config.toml
hop_length = 160
embed_dim = 256
encoder_arch = "jasper"
encoder_activation = "leaky_relu"
encoder_depths = [4, 7, 4]
text_encoder_norm_position = "pre"
text_encoder_head_dim = 32
eps = 1e-08
grad_clip = 3.0
batch_size = 256
Rows from block 6 of the audio encoder of a small contrastive audio-text model, named by matrix and row number. Rows with one number belong to one channel. Each number is 200 + 20 x the weight over its row's rms, rounded and kept within 0 to 999. All counts start at 0.
Before each channel's rows are labels from the 100 clips, of 14848, where the channel reaches its highest value: "loudest" is the band of the loudest frequency at the time of the peak; "top examples" is what is common among them. Only what is clearly more common there than usual is listed. The data: babble in 24 made-up languages, each with its own sounds, syllables and stress or tones, from a formant synthesiser.
# convs0: first width-9 conv (encoder.blocks.6.convs.0.weight, 96x96x9, each kernel summed), inputs 0-95
# convs1: second width-9 conv (encoder.blocks.6.convs.1.weight, 96x96x9, transposed, each kernel summed), outputs 0-95

loudest: 4000 to 8000 Hz
top examples: /æ/; /s/; /ts/; /z/
convs0.0,165,194,183,200,189,212,205,216,197,195,204,192,180,211,240,155,200,186,174,221,197,185,209,212,179,216,201,212,183,181,232,197,218,209,213,197,249,175,186,195,211,206,202,180,218,182,180,205,181,209,178,173,206,194,190,217,209,167,193,192,171,177,235,205,165,173,226,174,179,235,177,204,167,187,180,168,211,185,176,174,192,218,216,159,214,198,196,191,182,214,193,190,210,149,210,175
convs1.0,233,211,186,194,206,226,204,200,198,187,196,189,184,210,180,222,140,203,211,242,181,218,183,185,213,181,240,173,201,182,193,190,176,209,197,216,163,202,212,193,168,188,207,217,189,208,218,203,213,182,202,186,194,213,208,201,194,174,203,219,196,199,152,188,188,228,144,217,206,211,223,193,187,165,185,248,181,219,179,200,223,179,185,221,173,175,170,191,203,209,214,190,207,188,181,175

loudest: 4000 to 8000 Hz
top examples: /ts/; /s/
convs0.4,179,228,211,190,177,195,227,198,161,226,210,217,206,236,182,219,184,197,210,189,196,150,207,199,171,217,190,237,178,196,239,200,203,210,187,175,194,202,177,164,191,204,238,206,190,190,187,181,204,190,193,212,177,177,199,195,193,191,201,193,207,192,174,186,210,219,201,196,168,168,204,212,176,210,158,206,227,191,230,164,226,156,165,212,214,197,220,223,199,182,177,177,191,181,224,212
convs1.4,225,208,147,176,168,179,193,181,233,185,188,214,202,222,184,181,213,230,201,204,190,190,188,175,209,186,201,187,214,196,170,182,177,179,225,211,210,180,214,209,199,186,194,219,207,187,186,207,204,149,192,217,240,213,199,173,158,194,236,181,221,204,214,175,200,201,174,194,194,186,201,193,217,231,201,187,190,202,194,212,206,258,215,228,204,199,200,176,205,218,200,242,177,224,165,206

loudest: 500 to 1000 Hz
top examples: voice: child-like voice; /aʊ/; /a/
convs0.42,210,177,208,194,223,228,250,191,170,193,214,169,192,173,236,196,202,199,196,171,200,197,209,193,184,154,263,187,186,203,244,189,202,207,210,202,235,222,214,191,169,202,194,206,196,175,198,213,190,182,218,216,200,220,257,188,207,231,225,252,195,198,190,197,210,200,187,196,231,214,177,209,200,174,214,196,206,175,211,204,188,203,188,229,219,194,203,200,187,183,184,189,213,193,208,197
convs1.42,227,207,163,217,204,218,199,149,180,215,219,212,208,182,185,203,213,202,180,196,195,218,183,196,186,183,164,215,197,157,181,190,197,188,202,186,176,221,183,185,188,203,177,208,181,158,224,204,227,231,183,204,198,207,157,207,230,175,175,192,172,183,209,205,205,186,210,212,229,158,218,189,174,203,219,210,193,217,165,191,164,213,179,154,193,216,235,200,212,197,187,196,175,211,202,212

loudest: 500 to 1000 Hz
top examples: voice: child-like voice; /ɔɪ/; /e/; /aɪ/
convs0.62,181,226,168,198,193,207,188,199,193,184,195,203,219,213,204,146,226,202,209,214,190,177,197,224,196,238,192,174,212,135,233,200,193,210,210,181,210,202,217,195,211,224,229,178,207,166,171,245,196,204,195,184,202,176,189,216,209,202,216,170,203,234,191,207,215,194,224,214,216,177,197,191,209,200,151,217,221,199,217,193,197,207,201,193,159,207,207,230,204,223,199,174,174,210,170,180
convs1.62,172,209,216,212,214,181,167,166,182,207,203,191,191,186,215,226,192,168,210,178,195,185,213,189,181,200,188,165,185,246,186,234,197,169,222,219,183,199,198,196,193,181,187,187,209,254,231,171,179,205,212,209,203,195,212,173,230,205,201,219,204,171,179,197,161,201,213,202,204,212,173,241,190,187,193,220,190,242,188,181,176,214,203,204,248,195,179,215,216,190,199,182,220,224,219,202

loudest: 250 to 500 Hz
top examples: voice: child-like voice; /aʊ/; /ɔɪ/
convs0.66,199,210,219,197,183,209,213,201,202,193,214,213,178,213,175,189,165,238,222,205,190,184,201,166,193,192,213,189,239,227,236,171,191,176,223,200,193,178,246,168,188,197,220,202,212,185,210,198,188,181,201,244,221,188,217,230,177,192,218,194,222,160,206,204,186,222,186,221,179,210,226,190,181,227,194,241,184,214,225,187,213,238,189,201,218,206,201,256,226,203,213,206,199,197,194,210
convs1.66,211,224,188,210,182,188,176,229,217,215,146,188,214,210,207,190,251,175,177,180,215,179,202,191,220,213,207,184,200,169,162,203,185,203,210,193,178,213,178,235,231,199,183,204,197,187,207,203,199,203,202,168,192,205,144,200,236,211,212,171,186,218,177,208,161,221,201,191,188,172,187,172,183,174,183,201,205,191,177,178,213,163,204,196,183,205,206,181,182,180,174,194,168,182,216,202

loudest: 250 to 500 Hz
top examples: voice: child-like voice; /aʊ/
convs0.30,252,183,171,202,206,187,197,198,215,193,230,201,162,200,212,201,212,174,166,226,192,194,177,217,209,201,179,196,215,198,241,230,189,172,193,192,181,210,218,182,247,193,202,196,214,246,198,161,192,187,205,193,167,217,183,193,195,203,181,157,225,233,198,177,176,211,227,209,213,229,199,210,208,184,217,179,198,237,219,195,215,204,205,198,164,188,178,231,216,222,191,185,206,202,195,218
convs1.30,173,193,234,189,172,197,210,197,189,238,149,214,230,212,228,196,139,234,210,182,192,218,210,198,207,180,209,187,188,217,162,164,191,195,213,189,198,188,191,217,197,191,200,203,189,193,187,204,183,214,202,201,223,194,192,213,192,200,208,221,178,175,183,221,212,174,192,229,220,159,199,170,181,204,213,187,183,237,204,210,185,206,225,214,202,201,226,153,223,180,215,181,184,205,177,167

loudest: 2000 to 4000 Hz; 4000 to 8000 Hz
top examples: voice: child-like voice; /tʃ/; /dʒ/; /aʊ/
convs0.13,230,208,194,203,179,207,207,169,175,196,207,217,177,213,162,190,208,195,226,194,177,190,206,181,169,195,181,201,171,231,224,169,166,218,183,192,194,229,215,190,208,209,211,199,182,158,208,166,178,218,208,260,224,218,188,204,219,217,188,208,212,236,196,189,214,161,194,197,217,198,177,198,216,250,190,198,210,176,194,155,176,194,196,234,203,187,196,180,226,203,192,195,194,194,215,202
convs1.13,189,192,212,213,166,174,181,210,211,202,209,160,243,197,208,212,222,181,187,181,242,239,158,217,191,182,230,174,208,194,160,255,198,160,211,210,189,209,199,218,186,199,184,192,195,220,174,221,185,191,193,162,235,195,230,187,203,183,201,192,194,189,214,181,190,203,193,216,216,213,187,163,191,177,236,203,191,212,211,210,205,228,184,204,190,189,186,188,190,210,179,224,172,216,186,204

loudest: 1000 to 2000 Hz
top examples: /ǃ/
convs0.95,190,188,236,218,217,218,194,208,181,215,227,203,197,196,219,194,192,166,214,169,179,210,210,223,200,233,203,227,183,225,220,187,202,207,204,208,178,191,177,208,202,163,194,169,197,222,198,187,205,220,179,211,229,212,194,229,188,199,173,202,197,239,250,188,179,187,173,181,236,186,218,207,169,188,180,208,198,195,178,166,193,212,216,149,165,210,209,201,219,183,237,211,202,197,162,193
convs1.95,235,220,160,207,195,170,197,209,179,221,227,201,196,229,222,191,197,188,192,203,234,214,196,212,199,186,227,217,210,201,188,207,181,176,144,235,166,211,181,204,205,189,214,151,191,205,213,239,222,180,211,209,204,198,176,179,191,173,200,187,207,177,168,192,183,216,173,225,172,187,173,164,209,204,214,162,172,195,217,228,192,203,182,207,220,213,199,199,188,194,162,212,210,197,206,195

loudest: 4000 to 8000 Hz
top examples: /t˭/; /t/
convs0.58,225,160,197,202,198,200,183,224,161,197,187,181,183,194,205,172,224,198,202,236,187,233,199,169,235,209,198,174,207,214,188,178,183,177,235,211,178,204,203,199,191,210,170,224,198,207,174,200,210,201,218,228,160,184,209,209,195,173,178,217,188,176,178,234,256,186,202,200,214,207,187,191,197,204,200,213,199,216,195,167,213,210,206,189,193,248,171,219,160,213,196,215,178,231,186,208
convs1.58,175,193,163,205,212,207,167,197,204,201,198,194,230,191,187,210,217,214,176,178,183,171,205,192,187,185,230,214,191,207,186,202,227,215,200,193,164,217,205,180,194,210,169,185,197,184,204,161,193,174,172,197,211,200,134,166,170,220,191,171,212,187,194,252,184,163,189,213,184,191,195,213,153,226,185,209,197,201,196,215,196,203,177,210,195,202,201,165,201,196,184,184,225,165,215,210

loudest: 4000 to 8000 Hz
top examples: voice: child-like voice; /s/
convs0.20,168,199,208,191,165,213,185,208,198,220,194,236,200,198,198,199,188,216,225,157,192,189,177,188,199,232,211,193,214,204,187,196,186,216,200,175,209,195,225,177,207,207,228,192,173,219,214,202,193,202,198,194,198,186,217,189,185,194,197,171,178,220,211,187,213,165,179,234,143,168,197,185,187,237,171,201,207,201,199,167,242,162,193,185,224,229,203,229,186,179,177,157,201,185,189,172
convs1.20,228,164,162,178,234,187,215,208,199,172,185,161,175,204,195,218,214,191,178,217,182,194,212,186,219,204,201,193,220,200,224,210,190,150,210,209,236,206,183,222,236,185,188,206,224,193,205,184,196,184,196,197,231,189,164,194,190,183,201,211,220,212,201,235,164,203,219,149,199,201,154,216,197,216,193,165,191,178,178,207,166,190,180,192,185,197,200,187,204,221,182,198,191,205,196,231

loudest: 2000 to 4000 Hz
top examples: /ç/; /ɔɪ/; /y/; prosody: tones
convs0.35,208,235,206,224,192,197,187,209,176,204,199,211,215,187,157,224,208,200,231,203,139,182,222,246,184,224,187,202,219,184,209,183,193,209,216,192,175,202,212,194,193,200,182,200,168,201,190,200,197,187,207,238,221,197,173,184,194,216,217,213,172,196,260,203,201,254,196,179,212,209,183,184,166,192,204,196,204,169,210,177,220,183,200,192,209,206,184,214,173,224,212,199,188,226,175,228
convs1.35,216,223,197,190,247,214,188,198,171,203,209,205,187,211,205,183,214,219,221,180,171,199,161,156,178,267,207,210,198,193,196,197,198,191,195,180,182,181,204,186,210,257,217,160,194,203,201,192,164,225,202,199,209,199,190,184,210,193,173,188,187,206,218,249,208,242,198,204,208,209,179,188,191,217,198,197,202,235,200,206,210,198,230,201,210,181,158,194,213,208,185,235,196,184,203,194

loudest: 2000 to 4000 Hz
top examples: /k˭/; /æ/
convs0.68,204,173,216,209,205,230,194,200,207,174,202,239,216,193,219,183,204,173,220,192,164,211,223,216,210,194,188,173,188,218,170,175,223,194,194,206,195,225,176,190,200,218,215,179,222,171,228,254,233,194,154,231,199,204,188,209,217,190,179,201,221,209,238,193,228,191,164,170,214,201,175,198,182,200,214,203,179,210,179,209,222,198,174,209,218,183,235,213,175,217,229,224,203,201,213,181
convs1.68,192,200,231,192,168,216,195,190,196,226,190,164,186,192,192,220,188,183,192,205,213,212,175,174,194,189,207,209,225,167,235,210,233,209,191,216,195,171,191,207,199,161,180,135,178,209,180,198,168,199,221,164,173,193,172,183,188,211,186,206,144,208,170,210,183,212,210,186,170,178,194,189,208,199,216,190,213,195,204,214,181,180,232,188,192,202,166,190,225,207,172,200,185,223,200,208

loudest: 4000 to 8000 Hz
top examples: /ʌ/; /aɪ/
convs0.65,204,226,193,203,178,240,222,186,176,187,180,202,202,231,198,193,211,241,220,208,164,221,214,168,206,226,184,191,180,194,195,217,186,221,207,242,216,200,221,196,184,192,197,197,206,218,168,172,197,228,177,210,200,192,199,189,162,172,184,204,194,197,192,248,216,198,205,213,202,243,210,207,202,233,195,224,171,155,222,210,213,221,224,209,214,251,195,186,218,188,195,179,185,219,210,194
convs1.65,227,204,229,193,203,177,187,166,183,177,179,178,177,202,227,191,211,176,248,181,202,168,171,200,162,209,209,194,216,208,194,203,205,201,190,182,233,213,189,222,199,156,190,171,244,221,215,239,166,187,223,176,184,193,206,172,217,210,198,188,199,178,219,213,199,206,162,190,170,164,164,184,180,198,186,201,197,192,175,187,209,185,184,205,199,198,207,212,199,186,187,193,207,156,195,211

loudest: 2000 to 4000 Hz
top examples: /tʃ/; prosody: no stress; /dʒ/; /a/
convs0.28,219,174,212,213,202,221,176,194,191,210,226,207,186,192,202,197,218,186,234,205,200,240,166,228,224,179,191,217,190,199,156,202,207,198,196,160,216,188,192,222,184,169,185,197,198,235,181,242,195,210,209,202,240,234,224,225,196,234,174,203,224,198,159,207,177,198,184,179,200,215,209,223,188,216,206,230,226,180,164,189,189,171,189,209,209,170,200,176,211,176,217,182,208,204,184,215
convs1.28,194,211,186,214,191,197,228,185,222,195,193,198,183,190,220,194,166,198,186,171,196,141,170,171,207,208,193,196,187,205,191,205,210,223,175,272,219,227,200,215,216,205,220,220,211,179,226,184,204,208,221,208,159,164,158,193,229,169,194,179,200,194,200,165,204,225,197,190,215,198,237,182,207,194,202,198,193,199,201,184,204,237,200,182,191,207,218,219,177,163,213,206,185,193,206,188

loudest: 250 to 500 Hz
top examples: /ǃ/; /ɔɪ/; /o/
convs0.71,153,218,218,203,186,236,185,189,183,221,237,211,203,187,204,197,204,213,200,216,214,239,206,205,172,226,185,198,218,197,206,204,202,162,235,219,173,184,184,232,194,214,205,193,192,187,164,207,180,194,226,220,231,173,156,232,216,219,216,195,187,238,193,215,200,211,202,179,149,210,216,203,198,199,179,221,183,209,203,175,230,168,200,219,194,240,212,201,213,186,215,176,204,197,192,197
convs1.71,166,164,185,233,220,156,196,230,187,192,207,205,201,222,202,161,206,165,198,160,211,171,196,170,210,175,217,209,199,184,204,189,202,213,201,194,186,240,181,182,195,209,208,211,202,243,235,195,190,228,196,202,164,205,256,174,197,208,215,215,193,181,213,206,197,207,209,199,153,173,197,184,191,200,232,199,196,192,200,211,212,205,206,175,178,245,186,200,192,203,198,206,233,200,190,190

loudest: 500 to 1000 Hz
top examples: /æ/; voice: child-like voice; /tʃ/; /z/
convs0.50,172,200,220,200,178,215,177,192,167,214,172,195,185,220,204,186,202,186,180,162,238,175,176,195,199,206,180,193,165,177,230,206,200,186,188,178,197,184,161,171,219,205,246,206,187,147,211,188,168,201,160,225,224,183,179,185,176,201,208,184,186,231,196,188,218,227,165,206,196,170,178,223,209,178,193,176,204,204,179,221,190,188,204,190,207,220,229,187,196,201,189,214,196,196,219,212
convs1.50,211,207,169,218,240,203,206,218,180,235,211,190,226,203,184,180,199,198,221,216,164,234,222,188,174,214,220,188,201,200,186,155,198,163,220,221,209,200,220,206,195,190,156,196,216,206,187,222,181,224,230,197,203,203,223,207,207,163,159,224,226,187,181,217,202,174,209,193,196,211,207,201,226,223,211,217,221,188,192,174,217,228,177,225,206,175,167,227,216,221,198,212,177,179,205,223

loudest: 250 to 500 Hz
top examples: voice: child-like voice
convs0.37,253,208,214,178,202,234,194,185,207,159,198,193,229,189,222,228,199,189,200,180,190,236,209,241,201,209,196,207,214,194,202,172,197,205,198,215,177,199,211,203,216,182,243,211,200,183,230,233,227,212,198,215,214,208,177,197,200,203,198,244,213,183,203,170,181,216,192,237,230,189,188,187,203,169,233,188,235,216,187,215,201,199,210,218,230,186,224,167,224,234,204,230,187,199,202,184
convs1.37,171,198,169,186,176,192,182,217,169,260,194,217,198,212,198,194,197,215,227,187,207,178,177,180,196,173,218,224,194,193,181,207,184,198,200,197,198,201,192,201,207,168,161,171,219,216,167,175,240,182,199,196,202,185,230,221,221,188,200,172,199,205,211,223,212,177,208,173,200,207,216,185,202,234,178,200,164,188,187,197,165,207,192,171,166,188,198,240,192,175,179,182,173,188,170,199

loudest: 500 to 1000 Hz
top examples: /æ/; /aʊ/; /ɔ̃/
convs0.31,202,207,206,203,193,205,166,186,212,151,198,193,197,223,187,203,192,223,204,228,205,230,231,227,210,194,223,193,220,187,204,174,199,238,208,169,198,210,188,207,190,169,227,203,184,225,218,243,186,229,146,196,209,172,192,156,208,197,215,212,155,186,201,215,179,194,196,171,206,191,219,180,202,227,202,181,215,177,183,154,209,179,190,217,216,186,180,200,198,231,191,181,191,190,206,213
convs1.31,232,195,199,216,205,212,214,193,193,209,182,229,174,209,207,204,198,171,195,204,194,185,140,154,209,242,197,170,204,213,184,218,177,161,217,208,205,199,182,178,178,198,201,179,195,200,166,180,207,186,197,196,218,209,210,220,206,201,180,209,236,226,181,188,195,198,192,235,198,197,172,168,167,196,200,228,175,205,214,222,184,208,166,216,178,192,210,241,224,198,226,236,219,179,192,183

loudest: 1000 to 2000 Hz
top examples: /ǃ/
convs0.78,229,209,221,205,194,222,202,233,226,196,211,213,172,215,240,188,206,193,202,197,180,187,210,191,199,184,196,195,211,243,170,220,218,208,181,195,186,178,205,198,208,221,185,173,193,216,219,214,189,209,169,185,182,223,177,194,215,191,212,239,219,182,183,209,179,185,188,154,180,188,174,199,206,202,242,167,202,169,212,187,186,205,157,205,224,172,201,153,182,183,219,186,234,212,170,184
convs1.78,201,207,190,194,182,209,230,166,204,205,191,210,199,218,163,204,189,222,214,205,200,242,217,183,224,184,222,201,189,166,216,174,179,223,212,221,192,219,193,195,172,195,190,183,190,170,179,173,200,224,168,215,209,212,191,209,195,184,190,164,204,189,190,189,218,225,159,219,184,203,218,178,162,211,176,195,215,191,215,181,221,225,179,164,141,217,245,213,202,215,200,194,191,186,181,171

loudest: 250 to 500 Hz
top examples: /ɔɪ/; /ç/; /y/; voice: child-like voice
convs0.8,151,225,224,208,195,200,194,211,166,183,195,199,174,231,208,185,186,234,198,211,209,165,191,180,203,196,153,198,212,171,203,190,231,182,186,192,209,208,174,200,208,237,186,185,224,193,166,203,155,166,201,183,156,191,217,197,202,218,183,197,182,215,204,179,188,189,163,196,205,182,211,222,188,225,190,185,180,169,181,201,202,182,187,202,232,236,202,209,202,207,200,171,228,185,231,198
convs1.8,189,189,191,205,227,225,182,199,201,212,189,186,205,182,219,216,198,184,190,206,215,178,242,182,185,255,233,202,176,204,201,223,224,199,199,200,209,191,224,170,194,196,235,225,167,217,224,190,160,223,215,239,173,217,178,169,218,207,231,212,223,174,218,194,182,221,206,205,200,190,167,203,214,184,201,170,218,194,173,200,203,197,211,202,208,194,217,237,216,179,251,201,198,224,223,206

loudest: 500 to 1000 Hz; 250 to 500 Hz
top examples: /ɔ̃/; prosody: stress on first syllables; /x/; /g/
convs0.60,199,228,224,200,199,187,202,173,183,178,203,232,211,219,167,234,214,195,174,238,201,203,200,201,212,186,206,185,250,215,149,193,177,204,205,193,209,181,199,200,178,171,187,208,200,219,193,182,178,206,184,203,222,182,215,192,184,196,204,232,187,193,185,209,205,159,217,222,200,215,183,158,200,204,191,224,183,197,223,178,175,247,199,169,204,216,179,207,166,179,217,217,176,194,196,247
convs1.60,198,203,186,215,182,187,212,229,174,219,199,204,211,200,217,193,180,197,217,173,210,196,225,230,224,179,178,196,198,177,263,236,201,219,203,231,199,174,204,218,201,197,191,213,186,203,192,200,208,189,218,219,218,232,187,197,224,201,196,189,197,198,206,204,189,239,180,186,231,184,204,202,199,180,202,172,214,221,143,207,203,163,197,221,204,215,216,164,247,196,199,223,195,144,198,182

loudest: 500 to 1000 Hz
top examples: voice: child-like voice; /dʒ/; /ʒ/; /ʃ/
convs0.75,225,200,201,193,226,188,223,181,205,148,185,181,224,176,197,199,201,185,169,163,218,181,222,211,196,180,188,169,235,185,160,202,189,207,188,170,173,168,203,194,211,193,224,186,169,193,190,208,170,198,203,169,190,200,211,217,214,201,220,217,167,216,191,170,221,195,175,206,211,207,205,193,186,229,198,227,196,210,207,171,198,199,186,203,199,230,172,169,213,181,157,209,216,230,170,229
convs1.75,205,202,196,183,177,187,224,185,187,209,237,175,172,211,194,214,201,232,232,213,219,224,179,188,208,172,180,217,171,200,197,211,202,183,212,230,214,233,209,206,227,233,173,235,177,218,229,198,204,204,207,218,190,197,197,177,232,193,216,195,209,196,206,258,202,182,200,181,207,180,228,177,173,170,213,142,212,224,205,203,196,181,202,203,191,175,235,203,192,188,215,183,191,200,209,164

loudest: 250 to 500 Hz
top examples: /oʊ/; /s/; /z/
convs0.39,160,205,193,163,165,193,176,200,201,167,177,207,173,195,184,174,180,205,184,214,221,218,209,173,155,187,177,210,201,182,201,213,195,176,211,177,200,237,182,182,179,203,208,217,175,188,192,184,200,226,186,222,195,144,199,221,209,183,215,212,219,189,187,212,200,183,208,169,183,186,201,221,175,221,196,185,175,202,233,206,181,236,173,193,215,182,195,188,202,211,191,188,206,213,257,177
convs1.39,224,220,206,196,214,199,237,210,218,237,187,222,218,215,178,209,226,214,216,199,190,198,158,209,218,201,232,181,198,195,216,177,221,183,198,208,221,179,201,219,182,192,198,186,191,221,231,226,199,174,220,207,206,224,188,196,191,234,186,199,170,234,156,177,199,218,198,189,223,225,184,203,245,189,214,209,208,184,173,182,246,186,236,179,197,192,189,189,222,186,229,206,232,222,170,206

loudest: 4000 to 8000 Hz
top examples: /t˭/; voice: child-like voice
convs0.9,208,217,180,187,195,191,213,169,197,217,159,208,171,190,171,193,234,219,196,214,197,218,185,179,182,187,211,156,203,175,241,235,192,188,186,212,190,207,193,156,207,189,186,209,206,202,196,152,191,205,192,196,236,200,203,216,206,220,206,188,239,195,205,164,191,175,207,226,176,188,241,195,241,200,187,207,216,237,230,217,197,177,183,189,192,226,200,237,196,190,192,198,176,212,183,204
convs1.9,183,172,202,193,171,203,193,240,230,193,191,202,222,235,212,190,211,201,209,205,223,159,207,191,192,220,215,214,196,230,194,186,202,205,202,210,246,171,223,230,168,220,186,194,209,199,194,226,164,201,214,230,199,196,186,198,202,200,209,189,190,214,156,202,213,166,203,171,205,216,180,237,185,209,196,202,166,164,190,180,183,226,198,180,193,194,213,191,195,212,205,216,237,208,263,203

loudest: 250 to 500 Hz
top examples: /ç/; /ɔɪ/; /i/
convs0.40,169,210,184,188,170,171,233,178,180,180,186,186,188,182,160,186,173,221,221,173,167,206,181,212,197,208,176,183,204,203,230,196,211,161,196,224,184,206,212,211,184,223,180,192,185,185,202,226,206,182,190,220,219,171,224,187,209,241,196,205,221,180,190,211,204,186,210,200,246,218,213,205,212,213,179,207,180,211,184,198,186,209,241,222,217,186,215,215,218,215,191,223,199,199,265,182
convs1.40,171,221,195,208,167,163,160,229,169,222,187,222,228,196,203,177,252,174,171,194,210,204,212,187,184,172,210,177,196,175,193,190,180,175,225,169,184,219,195,178,203,186,198,203,203,187,176,174,227,156,211,180,192,191,203,222,212,159,186,219,193,230,212,189,152,209,218,185,180,190,196,196,193,195,211,224,177,195,188,212,222,230,196,226,185,176,193,186,197,195,189,204,199,190,184,189

loudest: 500 to 1000 Hz
top examples: voice: child-like voice; /ɑ/; /eɪ/; /a/
convs0.3,179,238,209,198,223,248,174,196,196,187,198,188,216,218,231,181,176,229,225,210,183,213,205,169,204,226,199,237,209,181,196,207,186,204,201,196,228,229,216,185,211,197,201,201,235,203,207,237,208,201,214,160,198,200,191,181,197,220,213,193,193,211,230,224,181,231,159,215,249,170,197,201,212,169,197,183,177,207,191,198,195,162,191,209,178,165,193,170,211,229,208,188,183,205,195,221
convs1.3,184,181,210,189,228,195,193,227,163,205,194,198,184,214,190,200,241,200,180,183,224,220,195,234,201,193,213,176,165,197,207,228,179,187,205,211,202,202,182,199,211,177,181,190,203,181,163,166,191,216,215,212,153,177,192,175,216,213,209,201,184,227,178,188,186,140,213,195,174,176,199,169,164,187,181,203,252,188,216,200,187,187,194,219,186,221,200,232,202,179,195,194,187,223,176,195

loudest: 250 to 500 Hz
top examples: voice: child-like voice; /z/; /aɪ/; /s/
convs0.23,207,234,218,191,198,183,181,210,225,187,216,234,177,233,189,189,188,214,195,192,202,193,192,171,243,185,191,214,199,181,159,212,189,192,224,243,193,187,189,197,227,189,180,190,226,240,209,177,177,173,180,191,162,203,198,214,193,198,208,220,231,239,188,191,212,212,199,226,178,187,197,207,207,184,195,201,261,184,214,182,224,205,178,205,213,192,217,224,226,238,170,209,203,210,187,213
convs1.23,204,174,190,183,200,189,191,169,165,190,183,164,214,208,227,185,162,195,166,189,209,230,206,207,197,210,205,161,215,203,194,186,195,199,198,174,210,179,209,182,208,183,237,201,162,183,209,211,224,239,192,156,179,199,186,200,199,199,169,178,180,173,188,222,187,179,190,188,187,228,218,180,176,224,200,179,160,233,210,183,214,168,223,194,191,191,207,210,170,167,202,175,183,196,194,174

loudest: 250 to 500 Hz
top examples: /ɔɪ/; /ç/; /y/; prosody: no stress
convs0.33,192,198,219,221,198,218,165,180,204,219,206,210,233,201,207,184,217,176,201,205,183,182,183,207,186,204,174,204,191,164,218,209,231,170,178,208,215,240,217,203,185,154,249,195,208,191,159,197,181,229,176,193,209,179,196,208,209,217,196,251,186,198,211,208,190,214,188,168,162,232,216,203,192,209,160,203,223,200,214,183,240,183,187,233,218,200,218,198,212,183,206,197,195,184,191,177
convs1.33,191,187,193,172,215,183,197,199,197,213,188,201,174,189,225,162,179,161,243,191,210,178,211,190,220,205,194,186,210,209,192,190,204,219,203,197,198,168,168,180,180,195,182,252,227,278,207,195,190,196,214,226,209,176,193,188,219,194,208,169,216,191,201,194,188,179,190,195,204,207,218,182,215,209,213,226,193,230,170,193,193,202,185,175,180,189,171,227,181,200,192,216,191,249,213,183

loudest: 2000 to 4000 Hz
top examples: voice: child-like voice; /dʒ/; /o/
convs0.67,160,222,229,189,196,206,181,158,213,169,182,191,176,199,194,199,223,184,173,209,219,186,198,212,176,203,189,178,228,192,158,194,174,196,203,242,196,198,187,172,222,195,168,208,159,202,188,163,199,191,175,196,175,185,203,205,201,204,180,214,208,211,182,174,204,181,231,191,181,204,192,209,199,152,159,190,195,189,190,226,180,212,196,201,220,173,184,174,198,193,183,238,174,194,173,177
convs1.67,208,194,198,195,214,206,213,211,167,212,210,197,241,189,227,174,212,194,244,194,184,226,179,238,215,201,187,183,171,215,231,245,206,206,158,199,220,211,205,201,156,212,171,216,211,231,209,214,172,207,210,203,232,215,189,196,212,178,225,182,237,196,200,201,202,215,220,210,196,208,190,171,202,211,219,206,244,230,217,183,190,195,226,192,208,215,202,222,221,202,232,168,232,206,217,209

loudest: 4000 to 8000 Hz
top examples: voice: child-like voice; /s/
convs0.87,167,194,216,203,200,184,221,174,217,259,187,192,215,173,173,193,180,215,209,191,178,162,199,165,189,204,228,224,213,208,176,197,176,212,211,179,207,181,192,183,169,189,210,196,201,163,217,181,223,143,201,235,165,239,189,197,230,200,230,191,212,190,199,200,215,197,198,217,223,208,199,204,204,172,174,195,202,224,211,196,198,186,216,206,189,189,248,212,212,198,200,171,188,178,201,219
convs1.87,182,197,196,207,203,175,187,225,197,166,213,207,182,275,206,195,218,183,190,202,223,222,202,209,195,208,176,200,177,208,208,205,206,208,183,194,229,214,193,193,196,216,239,219,184,217,179,226,184,212,225,171,211,189,171,181,145,210,186,211,206,226,209,211,187,197,233,191,163,184,165,203,205,205,188,195,192,195,183,236,213,218,258,187,199,200,179,181,180,195,178,215,192,207,224,211